config.toml
model = "CTC audio transcriber"
n_mels = 40
hop_length = 160
spec_augment = true
win_length = 512
qk_norm = false
inner_norm = true
subsampling = 4
layers = 16
width = 256
positions = "learned"
adamw_lr_other_params = 0.0018
epochs = 33.4
final_lr_fraction = 0.01
weight_decay = 0.2
Rows from block 5 of a small CTC audio transcriber, named by matrix and row number. Rows with one number belong to one neuron. Each number is 500 + 50 x the weight over its row's rms, rounded and kept within 0 to 999. All counts start at 0. Numbers have three digits each. After the name is the row's rms in percent of the matrix's.
After each neuron's rows are labels from the 100 clips, of 14976, where the neuron reaches its largest size: "responds to" is what is common among them. Only what is clearly more common there than usual is listed. The data: babble in 24 made-up languages, each with its own sounds, syllables and stress or tones, from a formant synthesiser. In brackets: how many of the 100.
# gate: MLP gate (model.blocks.5.mlp.gate.weight, 672x256), inputs 172-255
# fc1: MLP up (model.blocks.5.mlp.fc1.weight, 672x256), inputs 172-255
# fc2: MLP down (model.blocks.5.mlp.fc2.weight, 256x672, transposed), outputs 172-255

gate.408 134:513573602566472388488499343582516578574486593579483619513471508476463423575586407568481456496514541519542523456524518614454516502402445479496517511511518517531513543507394508550524459589495563586463520560486516483458524507584492494520493407504491534501
fc1.408 138:473578515533496420531525535536481551600512546502461552547394558513532438567536450599509491508464448519530559526440503529448565469455566443517446541537506590531461457458463603491494568515405475522528440397444522434483404540494474381523516487446529512530
fc2.408 133:505524540441454497484431525425488674514367493415461552489487486488456555523499423466413466501487477520458517387550474582548449468532472630460456511570549542509495490529467467481457501510458557508486517482479499533473397498555490492504447462494454493618
responds to: clipping (100); /y/ (42); muffled (low-pass) (31)

gate.182 114:452518424511588443447426627486398451567557454436509538451570497446533578596536495543404551532451537408506445583585474458516484536533495561568571519450441450495517458522487481554473511486459459473481478482533517534497619482510533521470570580489455517478
fc1.182 113:426477491509528456525481487431471505466551549513527534407473572494454631474506516499445457515468506461550519541479486558427504587439410552483549466533525538563511473474415503563524485535498541566556522554541554612389546492531410469523580569474541504573
fc2.182 121:549516487511473429490532547449474479444562524482456605496460472458491452465507555498535445433527541522528380430515579501486518495532493536516527455519483495488609626511470463519442473510508460508525433559442490528492471503457561420497503518587434521565
responds to: /ts/ (50)

gate.568 115:505443404468397534496513524479467526522519524420525432460461522488399451511460510472478434399537470577556550457497490583569465471507492533550435553573490588482443509498484411495512484586499442414485531555505524592552393554368607467494560486561463431534
fc1.568 115:398477482500422454502504558483534550405543553510549492450481565448424448459472488441559517549536359574539438464481465502558536479427517481566462493504465557606402592508510428551559461580491462423510530620466504515481466467404565507471585548598505505526
fc2.568 119:597401469536525479492554418478571554522492527511680483567552487517477643515455400515455478465495494560446555459484519440516558569506444473524536548505489557481534466518440487604518447508531501537604516539426495443470519471543474563521414502460563495406
responds to: white noise (64); voice: child-like voice (52); muffled (low-pass) (39); pink noise (34)

gate.473 109:402537517527491539527482465597495543547505429485455411557443562492494477456465504455460572458522574555491500589449566534584458539450551508520464558412535518475578553536560391516511492556381444384486581498525523517499512508483409507506516527601498548507
fc1.473 101:532463470466511509509487491542447506448512477568583547479485586483672453481433486574500610393471522444519550486427523540507497498550505542511621461428540477481510554585513392502412399472533565495397465512462534413493401528497461431566508520509437457538
fc2.473 099:470488384524601511553493488451497561582490588517587581453561552547552412511518551549502469451478505409498517499512488467418489555425418471570466489530423482574550496389556574500518594481497506594530466541502471495538543515486453479488465387528471534492
responds to: reverberation (93); /aʊ/ (74); prosody: stress on first syllables (54)

gate.344 131:521536498514500480387595429545511531504551522538533498543456541503580507451435506478475451485532454476550521427518432501463467526397569472487442492522618543422438539511399506476395574538440549473483521526504638450560549557465500510459572508395436513533
fc1.344 125:577538495435495585540535427497522470476529532478420537477542436493420592522513575454465492417496568556512540525532374502452600399472550524434476410507479523394501556487400575474485514488558586475533558475469591458559530520498494588474557504424518511490
fc2.344 123:538535533497505593516528440554477502514460543539611532560522504478637471475618609581450537515545483510437432527492449485506450485479549509497517501505433422571507490450514594549578522499521476453500507517459498445461450397585560519431532509579410527472
responds to: clipping (29)

gate.448 118:468475384509473538515493433466501478517540545487484449490460532585640482473486479591559441512404450541603566522394485415513552560433519515493441464530550608504528430605464560485508506507484554503557467486582523405493448539499433450499479444430533502549
fc1.448 124:508474464548464470501477537607460449475487541451460559503532531583502374500554453483579521555542483630537553616376530524475483522452486498570475434541584534485626481559545530486489511562495513452545542448538447449462423461510470450425531521465534531432
fc2.448 141:443533484522571516427431468549508481535514460488522532514524486483498576476487514539539434460452439411445566462444590480488527575497459560511417610520543401436533507557523514522469541411486513582445549463444515495557487470499449496536453485433415466548
responds to: /aʊ/ (45); white noise (29)

gate.80 104:509567634508407430425522606501514541509524558488616513390405532418475496523468530516499594482506513481597488526512464503584581523487549498496523518471516463542469459581526474445457542439558486421395432417540497514509477477483404420400570490444517469481
fc1.80 106:549561460482482529497449548575407427457479495555395457461550516466490472504513517496518435479612572469564447504515532487560532464556617551564506442555497498374454513507468508530468483491398498498594454515453561503473442550591501516486531555548517502455
fc2.80 099:506504548463534606478523468574470470456536489459502445435485506585507462517484573460435469478484521552565544413540523529616512559487533433579485503573526442500497449436450503497550494554499615595527491460524469427445476553442485491602521488496445518585
responds to: muffled (low-pass) (77); /d/ (47)

gate.173 121:446453419456529480450523375532550433457539493384482431427522448585487487523626449506519479491522488428550446467454503535472493438416576514433559425454519452507620510480548484521598447563567568597557477550541424449450513472529527563533447494456577486552
fc1.173 118:466516480588530529554458591532452566608510430546522469515477522446513504489373498496467492490470461580511503598512467503553583558505456486465419542489492528467415566483485507458425540523425507458515506534496573547581504549545441461455472525494430481432
fc2.173 125:477520530517495475484487473502493517513489447581571574554528544471595475548468467436464448530526482477547544447476488520484533516542601539531450552503583516555523545550466646450445459544488499464526439498577570509491533498549467457526527503549482515498
responds to: /ɝ/ (96); /ɑ/ (46); /oʊ/ (44); /aɪ/ (41)

gate.165 011:470569531556449472608476515503518507525476471437472496532512514390453510515584516442512426507459470515415518410498484521424464505415463510505513580477461527463490520475473462464484532417427463514484391593608529420457585476509458415495546380562480531484
fc1.165 012:441483570541503555563390529525498462495470502434458480551504491414507563527550508368451486564551380548477473501479496555402520474504536515470463502563497442524509544500400494536445496496429453485445425588510405483472570452540448409433484473514498545485
fc2.165 015:512466423429520485456436519469580536512511547544543493483437530510488462350461517494473419500411569461368539513565409491438547479532450475532438533555391489464473513527525559489486514482460483427551437516476502441483461601405488449572537528499468486559
responds to: /aɪ/ (35)

gate.217 066:503548589487555463402529521533399484479491524468465534533481481419495435484453490545487541519374537576506612498401549494490470550464467489662520543386469418565438506519469512482456438504541514528562526511447483436518571513547471509522525521502488441501
fc1.217 062:556442585514481553559451485543555513502468564462474547546473490429363508432461514493518440531437504499547498504505544504491465467454458540577450606425524492466490551478551501496473505553487561524512438597543561543541516553525486496552484498435506450532
fc2.217 061:493494459500506475485510589458495512600500468551449544540499561513536524480526541490554519359552538470486525576559521447491547562460437519418482539496509534475522531493574457506462513528561448536580425572556489442501369464461477503465552537489469551453
responds to: pink noise (30); white noise (29)

gate.321 128:486595472505453539469493505558513475543470460452492574518445493498449608467607538469459561543440411412497488548547402543499473443484476493505517477571459494458501501453511436510436547473570587582520464484397516495551515483593568565425545462605479528479
fc1.321 122:494440501363543488588442543438521516395516458503501463432481514520478477472375465474582501497561622523521571408466515473542604526550534573558555546473522539457403459470520428465561517509452471448486595516560532610506435526387434439590487525501438492505
fc2.321 124:567502434530552540441516536533524443484557598457592537646428556511479547411439444555537535559549489518470489505490550512442452499435539440530491475524505428501485488478508550544601582480534582426427436422449492533493542439532542508520497490530460505529
responds to: voice: child-like voice (60)

gate.154 102:523425523631496489522521487516538426517458629514533448485541459555488560544551511442520523457489457586527441486491443457471487442566492575531403510477427484455458466495548565476482520516508458557465509512494518526653414501408552559565436547479450477527
fc1.154 103:530532428370492600468471484527500494510479549495541549533507560489498390496559514482464486526480554555494494534439558423487512588521581512537506574528449561508476411503482500487489476480563496541616525621505451428463422474503507494419598500539498458443
fc2.154 095:544495526573440448426469456524487470550582547509482424499495496472523536480481480509488544552440551521513477466485546497481478468467492457559587497521427458416451590444511360545399527465509562494436386421472448372541495470552525539424472552540551419633
responds to: pink noise (39); white noise (34)

gate.349 105:458553532618437542432414455481405511493530473517472529487503527513468417470516462569457508418690467500548530580474478602571430492418527456458459497582461368426403397510455513527517426472491447463397517505503600522540500527381523520484573562464576581522
fc1.349 107:562417505523509505576538552492542444482526483518451506532393531541487520545540455446551476489366546555508510455620490363531574501538510517574568463542524605576528565516493522437375546460457496576501570620502469463520498497636450514455477486520436518519
fc2.349 103:462575444450623472527593516430557476446507573538526520489480433433504350499492569494453579563555378382471523570484448520437429489547517532561465534458500503535448533493480498502576462511489561565476461448506530393489453479535625492523511459426507447431
responds to: clipping (67); muffled (low-pass) (39)

gate.370 141:445495468495459563517510469476503518494447539476519488474474561495527511541495503478417440537573537505487447481606465534443497441447568505493508486510471516491503480472556443401502406431556389515453513561472500660496491394529529591526476515599557440492
fc1.370 140:556482551400487476450496535525429475468504413465533479443530416472481514543551518507441456440463455474534514526590521493599468588568584556496501542490443427432462507546455522571328496505559507374526422480438570423515572504475532479455517504450479521509
fc2.370 134:473528514569499518552489432554553511492459530410558558513508492526523589523497550492555505527562484492526554557419453488472457517552549421534439519456599563446458415493443485429504449543516598518541368480488454544556481479493430384532498550530476540503
responds to: /r/ (47)

gate.612 117:471561611482471504469501514578485546607506490484457499477498546599448422581501462590525486473531494442541557447378504492363473444489478611437506487534546513448515421540437531523509481581568533508550507516485479421490525508471454443484468493606468448550
fc1.612 116:549473534503521517462490476507553611509477600533535495472475527545457613458521489545477479401611522575502496480509506363495556462482526482462531452500501499494455449499386637419448586436481459568410498493444519579582474491486580505427481454457502562483
fc2.612 103:511515536534473573555449497487571496447481493472422578508615456521458452470594401550527441575566467535576554532579493585592528461501443551531435429572393504525454527481487452552537477537451475435555433464468526602481505518514509509520550510510482463613
responds to: clipping (54); /u/ (46); /y/ (40)

gate.147 020:498495511622560409394512492499528552491553536471456407561554486461556466559553424563496506517471417434463442552569474472497474484526448446596449490456410443517530438457480502465514551447418470530532515519528409518545503559533528560564581452589552548577
fc1.147 021:516507506380496542582482496471491465482529464517512582490428510510340499491437536507543555439477562506521572495440526548527480489515534493432548537599543495498534604518559538530474535581572515444496497466474568519450435433502507520410414545425473439409
fc2.147 023:492515447499428467520372547509620501548488517537512474458525508514462552453556440457478443497484437525423474461623451450511576487384611459513440529518517478508440401478525478573428446462481463534443621538517491529508565579484427461516444543602501523578
responds to: /u/ (73); voice: high voice (54); /oʊ/ (46); prosody: stress on last syllables (43)

gate.306 109:385517479514563539506529457483509562463472536477410426502479529511579462523466514453591517425600426474541433509585533503485455484462505537531474510458500473478505423429487516596544586588455558523555494490565373528526467573534540517534561499642457535538
fc1.306 097:578487497506606498541518458517489468520560443493545543473539431471426538440522547543483440483449638465475465450501415609489584529507513469521458539543559515471467535577542510540501534487470490462506395441395546541511502521464499486473493493516508539403
fc2.306 116:521485559444526480493520407471547547516488448468457591435607519528554511563534410507547459594547417505520549471459518398418570557418542553503556526529486526523546533425458436570517456507506499404508562474553520511531499569499492537381495455537536501512
responds to: /ø/ (27)

gate.227 108:483436550497500446503427379535587450470419469510477552511491537585579534500512535594395566578420583506508453537485508481514468569487531459380478559573501551529449563542443485511475502523560498483478591466562559366451562479501489504525586497509485405466
fc1.227 110:602546507415390560542511514428444470426446537560446559484626557573493479423450456655531599566398532410536609488489497529472519547500491563494411382543475475445482518532548450478533450560559504491561428498508503448471519473500481514461474583422490485534
fc2.227 108:414480488451510525478515469537511474490581524447506511449473563498519391496472580555527425598485356434457525553493537498498519516462559453559545516506594525534558449574541490526559496521489453437460495470495548488464466506479470500501577513511506432545
responds to: /aɪ/ (83); prosody: tones (67); /oʊ/ (41); /ɝ/ (38)

gate.548 112:522547552567588440507510444570472519472468561384501531510491483576500375489494557492519492495528513558441464520505497561530503511412479404553555604505528418476513508581572454504572508524497519407488524397500489504523480577546550444512482373394531418472
fc1.548 111:444437452493485547544443472558486442497481572513521572459482431527573425523539454545439482436601441581449525549452441507481407468521581473521506521497534446384507513573507447476481594423570476468538537468459449511519496563443577478444441461527440492509
fc2.548 121:391461536491561419394602476547463567465536473671526510570433501467536516492445591413582541493478435588433474595446443482464455557450481482499550451569512449546598520473499538396393445519491508520480434550547555538524509522511463447563561458453418477478
responds to: reverberation (72); /t/ (47)

gate.181 108:542506543521441534501529473471509511427492521573546437475436437465364502526540483552585455533538523413491464467570529631471496519517493584478470487529552535483426466463420507578458500505483479496414523434523531480576511549496430540512506520587527498504
fc1.181 109:540401469614417535517482512398524510423507503566443463485462464509482538471547490499575422583526461533483482488550605576511540567495506527551567479475563544442476522492437514479454367553489463500476565472480495524567509598516435579525511462544506423509
fc2.181 102:491519581534528574502551468595493444587472507498405511528542431425535527497523560582579545507446482545647515583478471526539432503445437463498482460530541470498483456562464460447505537520560536404503445445442644451421522412426562609561571552511538551462
responds to: /u/ (39); /j/ (29); clipping (26)

gate.558 096:466566496507536560510545518488478552515445512495501537482539577577481511447366449418551550535398435508492474532495455487477509452501386524503469577473510502511468620515453453529559482499535484486535490547498565536523471529480426574494625485467495477551
fc1.558 104:486525517440535539456478529454457496541512455489530576505488514494522431552601549434520515464498593529416528530530523482514524529403459488496446429557474482515461476568451535534493544445468538510524557422511507389416533500464512554470480449521507499432
fc2.558 101:639447598500489467540491538576533549454472422494547439525488467534375499632551446542541421523562479453490548432506461522516646457533479455437545436523541453482531550456579507524446556475482582442588455490504508527584419480513500449428478587517585522497
responds to: white noise (53); /e/ (38); /ɪ/ (37); pink noise (36)

gate.603 120:445447518385543486425448527508456477525511421553582507561411428465560476471518459538396493498552639473370536497480546554559440476510572458648577530504452550522447449510509493490551526537586512574502518463472516499535522546425515525499552444526503569521
fc1.603 122:522495557421497409430649463540490496478593606529555596568505512513469558501509408514486533420433490541432572593387572434476423496498471576616528491556475542524494460516508468531510471491573550421509572435546499545429567474459475402546489496549465459533
fc2.603 115:496467551470484447457405479505485447489513522467394515522470514450550496503428508541492476577488513446525488487488447477424544423536563517551497516584462538444542484483536527528415508571632516525460523543540534557453491501466453442679490456461556489588
responds to: /ts/ (40); pink noise (38); /t/ (29); white noise (29)

gate.562 123:523446428445502442440505567543596540549513520534466571406430497484471447475490529535559557610490522489428568462494486513469514539468538463511462532404447478548588485511452490431466550554527462553557560433404504472478431474485487520518447475561497549549
fc1.562 115:498520511513508514530450406420442505466455425414480478462505523483489498506445559452457478445560470468529511512523545532532518438486433564444513508581563477472425518504529418579510480454477583418446480617563572496541548537483525506474493534499505511486
fc2.562 114:495560524593566533418579397425382584511539510496493431541514536498558520499472519523606536438418511490485433440568464530516549497533519479432530523532517490583414487508514545547414534478488398550464452488550531575451528527506509469611595378533450459557
responds to: /ts/ (66); muffled (low-pass) (45); /p/ (40)

gate.544 093:443486540487504521527534441498411627469486550512460503509442435465492494524448501503420489522552520401543501467405456512509539507542464553482432491497441520465446516527519487420501439521474517530517528512602539504541447475465528476546528419529439615451
fc1.544 089:450468583516498480553496460474555567383559450460550459495516548481510483534502524472599531510522437475531472472476409514466548548458526546443455449460461550408451514415491423417491493480456478521491577466595430511521504466516570521525547435537456550534
fc2.544 091:504502477581487454458477482347479505566409513456558498461513529509468483508549466504548518432521467578437464450490539487492454605504503479418558524529443453546517461437457511520432509456502420561494515504448503505557496533461443490441519479549577547421
responds to: muffled (low-pass) (63); /dʒ/ (49); clipping (25)

gate.236 129:500492516437538606489536517508493423534405577412471536414429590528466466499501552503516570486545518499507505490502577545431499480573426469550596405488556451468551435518515506480530508494530473560624539461451492583392564476498499418535401521503536473562
fc1.236 129:555586500432459575422452414511504504557510482382414585543472509494451483486577457513511608567521444453521471421483549472479406426468476478549533569460480424478540528464572464539359495483530482542490517467519544435478584562599473532500473507568484515466
fc2.236 123:451480442462568523481476457431481534496431485484443453504453478473499579483420486510513455483542399446364470554474568550556513508533463496456497615523555510443519499509489447521526552429535544582552554564468473415428585467509495553466461542472407416499
responds to: /ɝ/ (99); /oʊ/ (63); /aɪ/ (51); /s/ (43)

gate.55 068:514566389464520511506534469532423431516394538494599478523457325460507504436420541495498481547520481527512472531577611500563578489518482519514590511443394491509504529445457480611468498443498450507468468545483554509466471520508526492536521424495532468517
fc1.55 066:513523448478514555515500489497429445469461515563548460472551450526454510491396513510479473552543539539542527527606565505602523570457508494426601476452415534490456491428471511590518583382485390495490478584540576526515410452495497573410525451468527441501
fc2.55 074:488497584511509590495490526503556537468486498461531501426551509542504557555539447504381546408525458513419504503526536513508559493428406479539440554525434569491440420582465493505445519523529526489481453399501501536569518563494473538502531486565492543515
responds to: muffled (low-pass) (34); /ʃ/ (31); /f/ (31)

gate.241 113:502459446459440468529499541531453513481418445459433436458366450550541409545515551566481546477585468410530552543574477576450427547494382514505496536473540470513464516603513487493540511570563528509498461404511553408490548438544418471491505532546461475571
fc1.241 105:539506449493457588511478387487471596416442422566413477443393487575468462626488453519519548530501520409461432501554513362501506627454454520406444508575531471469451537464452423465476532457605479513493459463526481533559411449515548435488569484545517431537
fc2.241 106:460508507455497482556524458514483479486598541505592498565541569474531485446529474553539503452361436526499473432382538462579526577483469444495484466483526484518481550450544493569476485420496543627492417584508419530566510515417456483490494491537466478451
responds to: /aɪ/ (50); /w/ (37); white noise (31); /ʃ/ (27)

gate.456 123:479458500506471535487502525511489492527413582523476520520503471528549491462468433567479555540535523434543526540456494458363596458505455467551436476470573487452574549483566463643541450515467479542434483437563538457466507503507414503567442474551446446474
fc1.456 124:572464477523442474468498430533498564437577389541534465535542484455496508557375498468522483509418462565495524500541590542531476447435529480487490548519462479568519527502433512428482585448525465534550466491422585625471505427465569519515480569446542518457
fc2.456 138:508540507591491522457522507533430487526522490504425450484488532484525569411535473581546463488532411429445419415508514517460565520386447568565509414513526462517599430506579574501543518527522589497470538490550528467549479444471465492574516528363368445524
responds to: /ts/ (51)

gate.354 101:431602545535481437560583550490407457511529501588451543387482539495546569558463469585495493462538478350553581360441516521490505490543516506497513517554511517425596515524601495542522469430458424448561557479485535535508428515560456453424531397513507542543
fc1.354 104:516556568523444461484622605498441487514507487581432526403459499493533596594462447636553531436558525409550528420411472542546472504485482462523505497567507492457578444512547503510548509342479477493581524525439539499517460509563518503473518467511480474526
fc2.354 112:546486538422494519502542531506466373546502537541550523432506560527532514459481425452509538547517496545569495539411380610498603504470517492428445431561552493576450451555500489538507494426550520591493477507491562510577468429478496594417580448476432401466
responds to: /ɔ̃/ (49); /ʎ/ (39)

gate.2 121:492454398558444479485523524594522476543649518373445552501477424473394502587554541547489437585509411442581498540538485430473525560558490525526468517497524484509562494518419433500478467513540494498551456556554447496410539522501438470555501551531519494473
fc1.2 113:500400501484518421499487474625509476546582524445500487504589496516515440529489507543529567478556476394468547512496451510487495449527415491567481534383427509417432497523513567533497471556390519479455444556463562441363507502534562555539475472534553568516
fc2.2 120:525509522499488548507493435457512454573500418531537562465413525486485497529523532527484458572472523471490657547478523558499386549521518546477503453556544449537531477548511461495446503476472504492496508472524545436437523499493472475535549442369571509473
responds to: /aʊ/ (63); /k/ (44); /a/ (43); /oʊ/ (36)

gate.371 141:527511537513490584547501492430538452561497572439417460456596511520447548470498449482529506369595418480430475556522486548514480385483402401462451429508439508547473456470454467519472451474463463567563516587550366542476482542525516552485537464516474527478
fc1.371 139:460483426468467465445403480537455573430559466578543525497451427424501444593493483480497431536415594542631490449471506430476515525482587566475506567492499501474476539524489585526559564483594488427439506473453614528552480490546472483540485544494574487485
fc2.371 126:444535532566457505490543522547556502546523468482435501513551490551347495442474512477417480575477523584623503522431422506539451471569580515467436523456527589513512522498503516439503443534569552545445550418471500517503472466494486492445472560460567611502
responds to: /r/ (100); /ɹ/ (37); /ɛ̃/ (35); /ʔ/ (32)

gate.361 122:480597561539476487489593420542577536495476578529560494453386519514515436422525502504389428537572594471555466508487489508491382580483513453488463552479527479473532536495559518516479498472462550439536440462531482444495456489517469507460507420551530437535
fc1.361 119:516594497498447520565542578488462462455603550564535458445384472462486543417438563519416497511534531543475472460509544492515544521535493490570536477417547537483504510508428473463486561406507510440545456417440484479512568526526503526492530506531578482565
fc2.361 115:500439620434498457451421415472559437411538483382506489505522457483429502481531408504516538571565530511489493421453513478487559507575551521536449474517497624605453518415391555454603496523436509474545522520456497521489507373510504438489527512560507489472
responds to: muffled (low-pass) (100); /f/ (47); prosody: stress on last syllables (43); clipping (34)

gate.115 053:532478523449531412501508376582462452507464519567512424421468554597562510579449450456470521475551488545549460534535506548501482505500450460506540525518412498508484498393482570591561612503505448470578485533409505569594390553469503521470397538488548499442
fc1.115 049:460499468484442619560491571423622493440605496558416559524480496511483482452467495537511534585445501443520506523466578469432461452512589567507440402556583514465470464538457457380419485517505495486542533449559523445423535445580534498584650465508497486541
fc2.115 054:516493488410498377406536466489491465489545534512474404593591710640527484459556419470570480493502482543500428580494518597505530489584514511487474489493423468530514532460470518396518480526541497556517572495507554489468531513503492471495376464510524544465
responds to: pink noise (44)

gate.263 023:552480578558471466490424470520534509496450426532478480531421605514475583553567584478451496453528591484475448491540521531465545467523483526452571507453554403421478432448434495497518535499529442502456543399563473515529460462520568576433557498485407388455
fc1.263 022:490555412471515539548575563504503501498581585475472532502547403503518425504410429519576521569497378524503583488452459480566505544448539491529458463583470598630510563544583511505519455487449573504504436572399488505426537490488437439581437506508623611525
fc2.263 027:458514575447521466531492506442512422498608462540455547560482613475461537487542497513540382432483595459436460601579531553375467523489418542484492453440521488541516437452429450461506582501533440511464513512497578414596451569536515408471372520450356405572
responds to: pink noise (73); reverberation (71)

gate.113 024:531517494579458495485484461505451446486526497536581458533449479524509554412458490553359558465476497448538494531432469513378520556489497485503490543511470521541509589422538464551536422565505553517462533500509564492541515444473426469515500467495411476542
fc1.113 025:539565516586499461486510456492459496495529507548540452516435465623512517429480451522354525475471523485574525487402462495409558571486483481515494527512454495553498570428502452581534439544517601551409549480510530494508527475509433485493500489472461427505
fc2.113 030:470493407458516470461486478581528478468512445485554490504504521430573509374474543480508523458368500491417463476467527436422511518503513446522526503566570516549445530558530543459473429520533380479542505461507489503415535570538527582573441499526486431438
responds to: /aɪ/ (71); voice: child-like voice (64); prosody: tones (63); /s/ (29)

gate.404 120:479435521395440597517505533489468569376434540483489541443551487452531443478438501431512446508555395484476504501555512537567476440521579554484423410569450508577510530575557454537544499499505577486490511557484626507499446522502491543518499608509477511452
fc1.404 113:536480484611524482533454437458528494491521433489642400547436480428502617526476528483451509445520637484481508503507448514485482517527397467492473535468492581449503431508396480540485499550453483543561496518520565493501503483479502454447552372497456499516
fc2.404 116:542574442463479420422456566430470471515555493553437583631613520554483429542490516560456463495558547485529463489494527453561493480551456549555479512418483472517544518543562511542483501454512486538488418480479400545520409544417503519596454487468656574463
responds to: white noise (47); /ɣ/ (37)

gate.386 130:529525555531522507466514619569424474550641453436535487511433469423519453634571545548477464485453489506509629522492431539478484557442522533590465493540450514421524506527544489437505639508579491428495418453442485510441584433535460464487506439447478494477
fc1.386 137:500499435461474540474526472430524386489467496400408453494527526476402499447534528437466576598482510460428499530537551415513525444580466485529503526508525481515471467497524505470524400525570527482523513535514487487394476514427478577528542500563485515509
fc2.386 139:421574481507547428507516424490501487498606493470438506479402487463575488488472514412474466604415540463557508464443495421407499521529444541572445542507527439492421605439490487491525463436514513466621483509479581517526581525538561399517551480601485505483
responds to: clipping (100); reverberation (95)

gate.29 103:433521546595489517625517497463459537458494454493409420470467546442463489510531486517408549535546479561615504396496479459500463482504486487530484542471579505496596453540582473583549544575508433430375479453592441509414535538545450510505531481440558577586
fc1.29 101:473506497468505474476586458511448472549521509514596439543517452552521411477439534541527465522482533442425512503520484475450501540502536504532504421415469435487350547449394520449460438433420562533534527456444527508519400478434545433513506488550426487416
fc2.29 117:451468525561519517535465495449598530503554434510482436403528493448441482559364442510554470481556474431606497515530541568645518483481502559497461459451475490556513486532551524490580427541509517569470517425449416576542449392451473563506533552562531477480
responds to: voice: child-like voice (84); reverberation (77); /aʊ/ (67); /a/ (36)

gate.91 059:504447476527445465499440523425490539494493513445490518469467484533489547429561461503482569462513532508521464471462521547468462526513572424507457467384386447511424507534478449367486546583490505493592516375490604430527487455530467515462604462543514503459
fc1.91 061:607590508482557489557504532542485580549462545588544458446529506487539476491541517515523557520446498450453506451479473447460476510478543484483530504587550483440613553550544529555397478477386427459476444485498390439590465525529523565468524502467458427475
fc2.91 064:478615538493618402455483488578472506516414458464435491447544481427456557521522538541458514556494522518394438547486449512528438579510485500456450555488524516466527430460534462462522525464458515471416545444590441527509472454549458544574469426549511471481
responds to: /ts/ (66); /ð/ (28)

gate.494 065:545562347527416449451499490533497462517484500478573472501482453533528502523542427466522505509459463482477503576576515537421470487480527507479488508469472519616478486577498446541497438535505584430405528455591638469562480467511454451445382514456494535487
fc1.494 069:539560441524436458426518528527490450559485547438572533512493538486613476531556407460489545472549481486503449574530510493482460496487539487440498479520456569559444453560471500583459413526560530436387500417603569464616512522533469442443311496465486510471
fc2.494 071:532458492428442507498405511557564503478498495531558523593341431442580489416558513534497533507471501516509406454430521624413483471472428492528481543467522589535480469554512487530423498487429501444554432472504562471489464539489493459462531423529535470540
responds to: /ts/ (65); voice: child-like voice (62); pink noise (43); /ɑ/ (40)

gate.6 107:511512600487562579525382577517542482539489530532385485499460528468491533506567527417515546444480473510458468486544399585435492432581399455486504469552529529553617510521445500527479530534492567410424443497534394492505420545498476459483443576508523583456
fc1.6 117:421487527550532395548387432497475556448491442521547532436480556556622564566555512544623479522480446481512472486553506475452514498488583550576473566403445508489522505519533512437405427484521460489546583521466559488536530489577532509525376467511448430572
fc2.6 114:466528554481476507485561610504497485447596523578510505577511525475498431467437499459451504494524509490524481462480603483534366522526486530479534460497535575515434598519559480380571485564509398533441437575523461516459495448493550506529571430512572547443
responds to: voice: child-like voice (80); /a/ (71); prosody: no stress (67); /aʊ/ (45)

gate.398 105:411670497462482499414531579445467506512491400463542441582454514458522472482545506572492497533451581564556552474448493489471496459540572366476428509469482506443512585459516441332516585491445549438546516470427529499383540496496485478441447547479462467458
fc1.398 108:586439491530429477451462482514479523447520497514425502423524539536480509469537486544546451478465569370428433395522595487530420517479501516472545564465572478447431547558472544505426406622524553556474552551490448481492506564521532497585433467585523468569
fc2.398 105:396489602472476580456475483513392512565433481493573452486457492547571523523543550512514558419546449524524537474519522504488614419594596585486449559477593394545516448526483549595469535453414457543471468523506492522497475449551471532453456445488539533420
responds to: muffled (low-pass) (36); /a/ (32); pink noise (31)

gate.276 111:484546540493454591533509436437516518438477468472483463417557509509528525503583432470473507432529445509517489498515564477561509552468489642525601474502506484499498399580569414654476461522405531524511503522407513424506435510443549468486511489499539531518
fc1.276 107:612538510456485524533474522505509473513488498561458528429437466443546522523638525503529517480484513456552420439507501474550551610431560577471501424511542487477545425488501455524500503435440555411498440486443478458479489516486383573447527562396573427474
fc2.276 112:428448603442466483508508461518462463480516592429493458494500512510427498451492526463580491461522480484517589487502541482465444480563434524527563463526456527473483519512525599420538509523623498532544479492549466441548544553588425519482485542506519463518
responds to: /ɔ̃/ (71)

gate.243 137:482603437485389620473540476483483413479402457457500531530555570475555474563523491509488437484455441482482541434485537514436462527521428497514462508586515505534530449455550554502549513521489509575466544557540535489529468461484480495435490442459573597500
fc1.243 130:576444605580579435521443487582436555491478523491481540452489473574482536515589474504530483513537457570484441468503481517505521499423484545493560423499471531483562536533599520473432496511491532540556432511470496416428509446441538473535528552443489451431
fc2.243 121:468554498520385522460506474521520503447501508428503501552509453523410447484548562437532534483452467397546638440492453467498432576499539542513519537418484516503455518480554503527600489540473645479517508546472534600456514469524419419434523451529559537467
responds to: voice: child-like voice (85); /ə/ (76)

gate.396 094:504488554424384473548532435409469530474549541577500561456435520404471469531593507514488492449464439414444467553545569561493493568445487555547486507502493458456402537478517533459533484506578570518514463518534494585578439385575612581546523444501509573493
fc1.396 098:500450518503584519484558496509489453469520490444524585456459456515457489540457483475482465473420486549568492459470535438420502542464423443491578523519526497424595531483492430603534507469453503453530506543565468573471567568458376483439460433489521458452
fc2.396 092:547496518432493444452451568457544564513589640567522597563507550612462541532574514489488403450474476463576475605546467509559469428476457600548549495442592554494513449530557473498509502470537472507537558557472483465619467569430529423539509466488509404529
responds to: muffled (low-pass) (32)